config.yaml
arch: "unet"
model: "image denoising model"
dataset: "simulated fluorescence microscopy of cells"
train_examples: 195000
image_size: 32
crop_scale_min: 1
horizontal_flip: true
rotation_deg: 5
task: "denoising"
loss: "charbonnier"
noise_std: 0.6
norm: "batchnorm"
activation: "silu"
widths: [64, 128, 128]
blocks_per_level: 2
block: "sep"
attention: true
upsampling: "pixel_shuffle"
init: "trunc_normal_002"
residual_init: "none"
optimizer: "normuon"
muon_scale: "original"
lr: 0.018
momentum: 0.95
nesterov: true
orthogonalizer: "newton_schulz_5"
adamw_lr_other_params: 0.0012
grad_clip: 1.0
steps: 11200
batch_size: 512
epochs: 29.4
lr_schedule: "cosine_restarts"
final_lr_fraction: 0.1
warmup_steps: 560
weight_decay: 0.04
adamw_weight_decay_other_params: 0
Rows from block 9, named by matrix and row number. Rows with one number belong to one channel. Each number is 500 + 50 x the weight over its row's rms, rounded and kept within 0 to 999. All counts start at 0. Numbers have three digits each. After the name is the row's rms in percent of the matrix's.
# convs1: first pointwise conv (model.decb.0.1.convs.1.weight, 128x128x1x1), inputs 64-127
# convs3: second pointwise conv (model.decb.0.1.convs.3.weight, 128x128x1x1, transposed), outputs 64-127
convs1.76 095:538481607469493397497569541449448486549456498505533563542503581477448487531446482465478512616491508563503503540540491495579570545565435525455545473586357519548493577581554523496452458522532488
convs1.77 102:508492553577489502539481440538491485375462508498531502490449490526507510532466535535443531487436471505290488509457420485524555367433458556493482449485443466496573457507577494516554462479609589
convs1.78 096:505525439500545502488393536499503505452526552536444427596426471470485494496474514546489565461510468450467531475419587517516504518530547517456520469501589513505568373478400500498467499534532481
convs1.79 095:529486567461507548504452432541490506515553448450465486496550473542493486512522538499661575560517515521483551464455597513453502498562539545546468470487536386474460504486556517407551463563438414
convs1.80 103:432456526492554532496520533522455512497474407556536496472512499381434487257479550533513527470509593468511503443509547500424486511576495488493539505481507495476471497473436493471504454434523414
convs1.81 136:431644514385506489499517581489488452528379475441456485598509518500463503504495526505511455485500593499489495436526602513508511488218503508499521501432473489474505490552591532520471418554481509
convs1.82 085:515454486453512535520458505439494434457456513422614467515477536460501509524572489492489501518512493463432528528607491469597571502595435512463536542572446559507559579493514466579417396439530548
convs1.83 094:464442486415528505514507568557586594578431575493498553436468540544538510507540505466479475513560515484493473552521397566518525455552464527504568474564435492512497577569480487504532401476568655
convs1.84 089:562486452458431499741358491518524479551535394577485556519530484573505506408492510458466468489404502505545472476527510508469468493530460512491543596510504521531484521490558530515509488513480516
convs1.85 099:477462467473537456517541467456521585488507582531532524575543546493460534489424612557359472559507517386500623451523479500478445477470411514510553446490500495508540478408485510502470431472506479
convs1.86 098:575523472517535477469512529513422462478516513368529574513502491507571494521509498479442521444449485500477586530498422497527545504490444519445483459461476508290527477438553458510442473475449489
convs1.87 089:566464562503455530496528562461484458529381608476626464444391481570539516521384521496445513591498517449491502496508491552530494527527470509567471542412444486484453437524494495549426532568493453
convs1.88 095:523528523510580540492503447552434469406510560597423553530607424541425490463551516290522483381474531498430543519433492503452567494544526477448561460500470456486487414461567527533471452479502485
convs1.89 097:516520497622482469487487575528485505531522499514490502452533451516527186502503712510433488475477453480397417521537481481545425627517468587517493466467540530513427520510515491554534515532499512
convs1.90 103:498480459580551402508455546483529448562545418512519492524546477490484518491543494489559438531459478512513505456457479434518368547490487482620509492543481453477524531480534536449479455549548485
convs1.91 081:503503416502496488506508548635634520516420469503510504539518475530558595426439456516553519566465570550507394544498492525494583503497459546460482566499454543560491480485523542596465502402551492
convs1.92 088:506503513529428562490487514595511428527437557472544481515449543493539520547621522550452538505537595480504566512533596526510537487479523476432444535477471603492551408424530442440537545545503378
convs1.93 110:414496431509483512541476509369459535501398580548545510491481561614454491525493561503579511492516490498455490498472503571504518576531583527474490544565525479474429492606524491475524530564456501
convs1.94 095:555474472487418503473426506485490502490542487492476356544524470484478491521499477544500481449488598576457445465552523502489527506527458526509462502518576523512538479503548558630475564510483469
convs1.95 119:517557532561476522453524464502371417426508572519486524527499476518520511459479505243467491470476507489457541498457492483403579486502464486468482482460430535523417498476524461508444537484448477
convs1.96 093:468481480558560525481479489506508533471512494469496492507520459526493502446445487535447483608463485491404534525500564528507467511433506510454549579440591312471536462481399460521556504465463521
convs1.97 095:455542573589530477495502528481488472515524533568466533539531497501463170502508621509460511508497491481491450564515505437502458331536513396484495486469556508513481513520516460532516503473489508
convs1.98 107:477485486550639463527473447502454472449474551467450508516282394488535529474488527448556462455430460532438460455524602479506478514506492495474441530489506448502538297464531528536547574456521455
convs1.99 095:455524491490500511602390540519497476448575538469427428585482485463616486507457503547476460462552576486518445465525520520551514488527528555506521506516589497427474480461520495510430597522513468
convs1.100 105:516428471540408480525458544531463515549551456545456458508502569463536515507611487437510411494494502516591593487552574504510510544480460452545497533465520680496490498447491504514527474533485442
convs1.101 095:516513485556522583508516472660587453467512539450471461587487502502495453488473402508485418486486474453465485585514466505497535465479396468441461404431494521525504495525466509527546555514744413
convs1.102 104:453509501495399493525484489459477522447497548443574483461462469470547502466561496562501474536569457494512441450420580414614558496433480474430504506567555493537539446507369483469562512495515487
convs1.103 097:539468482420532514460527398465546503422624489527501499486633483501450481487349526476432449460431522426462498422504536597493484542532457541519579456521431464488529519392509492472586460550499637
convs1.104 089:545543526560492532509471498512527500443462465538582518487517418587447515508421493505487485554481556469494493365508463594461493473523508432601503445517468491499386497472519507426501545540521530
convs1.105 099:460529538546478490393513536536480531560468494642553451523473481488527484739504468460486578503523488460479479479497601555498470498577493506466477618524457534453479486481525562493463491478483494
convs1.106 116:544446459532483496517467570542435478596506496474496526498554528554537500461520310493540519560512495478546418727494551492443453463431503500465501497471601559503516495441476549509561559553467604
convs1.107 094:440489526492528480486510458494531490496503493560511445486449506522486490469611552482503424549529427503468577567499564463521469497527474486453430571459595593505551479524573510506479501467472423
convs1.108 096:447454493510542501545495540550469516472399367472544428506483429426537523467490525532475503430520514487432410481567530409476491499602555484541541497500490536510491426511596463504462517539578427
convs1.109 084:526556587449477502542471474450428565526506470516533524537482501272488496541478564539537571493521535507509535501469515624502500522543531501559440478485500500493561543541472430473452521456591548
convs1.110 095:589531473490511459495469433496456518504446386464543547528541473508516480460557478481544475581507499523564526498525515561500484486505541503497556500503411506522477577518563457512466537548538531
convs1.111 094:487522370478391476503451533457532470482426577543478450501614412501480513501491508511477416573503519514601550539503491478518423465457472517615418467544557520508495414516471483443496540449481442
convs1.112 087:519540451525463520453519460596490491566442550396516517528494445515474478550476547449556541537501467466537484487595504536487486518523504496487429483422454519476480473565469432473494515558528545
convs1.113 090:445426479577531504517514393531513506424486451529438556507473448536536527481545545475487458556466506504510461450520622441496504498496439446521510482459533398516536458486514497386447553442476465
convs1.114 091:469478499460496481332565431430482516489469610563488525474545521446476499478463542533411426468483494487541555500498474409473486503510420524472455461507582438366542488467452463575596480472522490
convs1.115 099:497573549427478637488480425563527465482582496412450503442527517512439501547525543526616550473538506546442570454518583374520539505494561491497521606421492469488505443479589491433407555489499524
convs1.116 099:461451552466541554460515443548505509476400521595511487479496518536542527627516514499493559552531540489555449517475558535470453483444506523597547479480560507473555564493509513518486500461495465
convs1.117 096:503491606547570523458515545545489507434445575402459561539520496438469473468511553455501536509542534464517502501548552491534483531527446498498582501479577561533444467427428487579545475486447462
convs1.118 095:506481527507517483510499524539546510461466462490462482493592482545444533530331491574482545528510441509524567430491639546465453511489521519508548544397485454480540466410564472504511474521542599
convs1.119 084:451451504502473511469506553460487497578496555470472451477492464537461500603509514549508471492524407516439504524563510566525507514468557506475527602545437512496594526457593550498513564526529457
convs3.76 097:525460519489467460518448502553528481566525541544514549430529493556514434477560649513472491607482515491516440459471474491491447420570420476482552581431608446562436566503428493614504498453511587
convs3.77 090:433555585573536547481500422441493481431520537453479458457433537487508460566586549545488516441482537486522450500556428524591505507530566418547479569462436380518482525503522566558524463483501477
convs3.78 094:423456467540531451476630456521464440583500480489467521544553451471480485468648511457498443516547584532503517544518540504572496454576485520454467485479518509520450499529494465605477605573480499
convs3.79 089:525575554531538502526562514528426467511477566488475448527484474567455471451496590532458486463456435473548543423561556437515559489418533484415553529514543508563590613467491556499514524493468462
convs3.80 105:492519518499395535504415429526454570372402375454529530514475522572536486587495528456450468419490551453562457511558461508535525514516566518477544512541487501404500495449440528554440612512419526
convs3.81 120:509453553603574495553500494543496551577583530474487502520541488460423484589472485515499478470521458536569514503551558485485471541694513483433553505455467558478473530397564486495437534446540435
convs3.82 111:512537474478472458486438508622478500521487612489490530474517451556533449451495547544508539553537529512460387531506523413453485406520519509572421524478429557573444613438475503537586509517543518
convs3.83 100:507533509564444488580483555510525549451503481467488538526477500525487476528422508544486458523459500381546491521473466508551500447530502490470549464510567530434529440460481536602433520442486523
convs3.84 109:578557524502452416389471502557507508556486454503465505582552487511527541584612434369452545423522481451446478408457500515398588492550509484459444474471477441490487472462454463433461519514493442
convs3.85 080:485454536474521534454536599502534526500508523438519546544423480536541502473497520536568579429559525595509565448461503486628514559444544529527536353468443553529536540540531497461497495670479604
convs3.86 094:571519476459597486524388503495472518461467441527483463467448512507500504461559502491536479528431511475508459495584502486476574431479518505458467499442444583506476530544504445561532491406448480
convs3.87 095:616480434536583494565525455453425613514550422506527605533458518529532531547539509435481601452478484475436504487534524403525441532547470466543445497585587447466460524497478609535482519627472584
convs3.88 098:492552506465472512444509479492538532501464525525451593516509571391486504456540424519567582413492517542509476433508525465591584602441526521507544446525488478546537402486478510431597440589496525
convs3.89 087:450484518522418505481456535492531584428468490510491485478525489556560239412474357498588446530462461440437416533514484502510482518526552385487512537540469460437488455469522528390519504520481532
convs3.90 086:503588553498504405494459522554522567538487547495478499509450521451506546470544397477527502569552501500604475511490529483465547488537570572465446417519565472407582445437452355422501471481545452
convs3.91 084:485496434572458427531458454593622543601451422530467525490398530552515617505460471449535465443524541538536569460551572449484496430429489509491502507525517539465576459450463479476501449450494465
convs3.92 116:506563477505490545522521521502579473492480486520463506504412476509467520429600533587572513590503505411558504451419569497511576450499541522520486401561489586412461543454471570494485520490435517
convs3.93 096:553480484403522454514554528635521478536511513531542571526567432521471553537429484407399561387493555455487539499386487514492436460526479484538553423488535528495447532483535492493422535549549446
convs3.94 078:576508461491551479528492436420426581584502510446493430502553503456589476475474487570510484426463437496470468516663527569607531469473542511545599492525425531417525517508542575494504435581419501
convs3.95 127:489469440494453491590534558548518537501394447500486452473458514513409475523480562345448476581513567416425495566435566545497483532549521487414466438419480476462498523521540495449509442505582513
convs3.96 087:526476484462583515521489574533429468539483487433546439419473562562458472483535608517474448566441442409502454527519524546529419523546404432442570397514460403541465475530538541514538560447452571
convs3.97 082:507538537422475414492477514570466488511531491488482496542486460508472147568538493486488502509515511504483449433545531462491476410527472650484506477492468533552517505545493495410502481502509433
convs3.98 112:490592514522591415460448534485475580439495498517445504459499506421389491505523504456473459527474504515484640492540448503514389413469518507501541552461501427537489530494441491547531425542501608
convs3.99 079:465557421469512523411468529463500513466541499482499478480586441499480474555492542543508483535552411509583511504609489544578507483523474409593621535500411552490517512588584557540448551549462499
convs3.100 129:540502455524603574514478528553513490448612499477528496530422509423564471532383527567527595484491589535483415512457484560378568545491502498496504526501503478497468572512488516524534575515496527
convs3.101 088:512441462481531535502548541463501466519498621464525474484390525477467568599564583541517532484445541474409428449461622524523494502542430478498540540428523410542406505442483546544459550507393564
convs3.102 099:462448453548472461546495502528446481555409456509443507521496509506475534496563498494446495464445516424479486529492573513558444441543547505475474521595541437491521525494438621531494529484513448
convs3.103 092:381536524476472486511454565558424492509458566513508452456523410403448529471504483542443484504475451534515508464507438643540573494478532497411549563517525529544502546478444517439482481462568469
convs3.104 108:410452517539509449423526531526421543629521499483519524464510482590559488471505487535454564540529481511585482456489503447479500405480503517354399449516491434581469442535463521552452470559580489
convs3.105 105:460418552563478514507509504503527541384574536516545481470497434518447528517470510505561530504483540520507538482436433511526521525435525492450527478568625485576428548547423494503520526545474400
convs3.106 105:483516457449441421557549385538503539461562577496568520561511536576551556505515424501494414478498522488524466600496456438435535534561478523446515513499483576470322515503421501544484507502509467
convs3.107 106:485550538609417513462462526453462469523502481540487492435637572574506522466441474427431480557488530468413583510623541497557572453482476517550482406513441423495534496468536503426595533508538496
convs3.108 102:539509531537411480498529516585493544372528575552543568464451511541511530464537424545525568444523542578552466487430512511514472453497439517511452478502531401472521347423511469469548439460548490
convs3.109 133:565532507420467433517498555523534491450444472479552457489566468557519487559495496526412379471548495491480511448438545579521558518439510502467461568485422507550419458568599476516488453553456553
convs3.110 098:570517551565429444556561420556559588468540556589601533541478420461410527412427514407517523420518541500575563403462461449488581455476528530516452579563500512471471552488475477581492481555503472
convs3.111 095:443550483518515494429508470483370512487456523439489500367384588462497522534610476539454430497518519482495489476566486507549618538536508502388469427513413521437494406524514375560467452460417531
convs3.112 097:523468503486490476538462529515505597553480545458475576446559507477456482460468486473457423511520513427439569656587594548492493390392456499511530482537459553575460582555539530402515517498525509
convs3.113 112:661485511433531540425458518476510581526524458480555468579503409427513454547467475530479524525518566462478525457422448536512434421619455532498552508397534615491496559577484527494543528515609403
convs3.114 081:599509568483454469571433413505619482509525510564496586497554416379481463493553519377517553490493546439498413547391480488426520462492489512504543560474493405484500520468562485479524510467557478
convs3.115 115:559492465497467372545546441372460516508521505506385437526522507486446512526482454477481656587496423508431549455580449572435547472436539491445536413482550520405510556541503561545527501450480438
convs3.116 115:530436540493462444500457440538457548416392445555527424530511471513584528415451513459352511483492470473529529536500480476502516498579533538516636491517522489509559455475557435498468580478434568
convs3.117 086:501543507490580461506469558573483516553505429521485573503530557570493593477567362492472464555601453527533461519398528574451482439427509462627512525533508425494456587503492535462482519529522509
convs3.118 107:473437446488566520464511473528617518472486496559516432566555423437455530449584418530494547586520533497381488488487505472577577514549545519563511502546565528494471537439501481516535449470452522
convs3.119 109:528549565448542494493524545471516481601478571499522422537517472540410499416520429504556499478557567503510541488586605507507503509452440518530507526538495487468420478401395574538457588457596518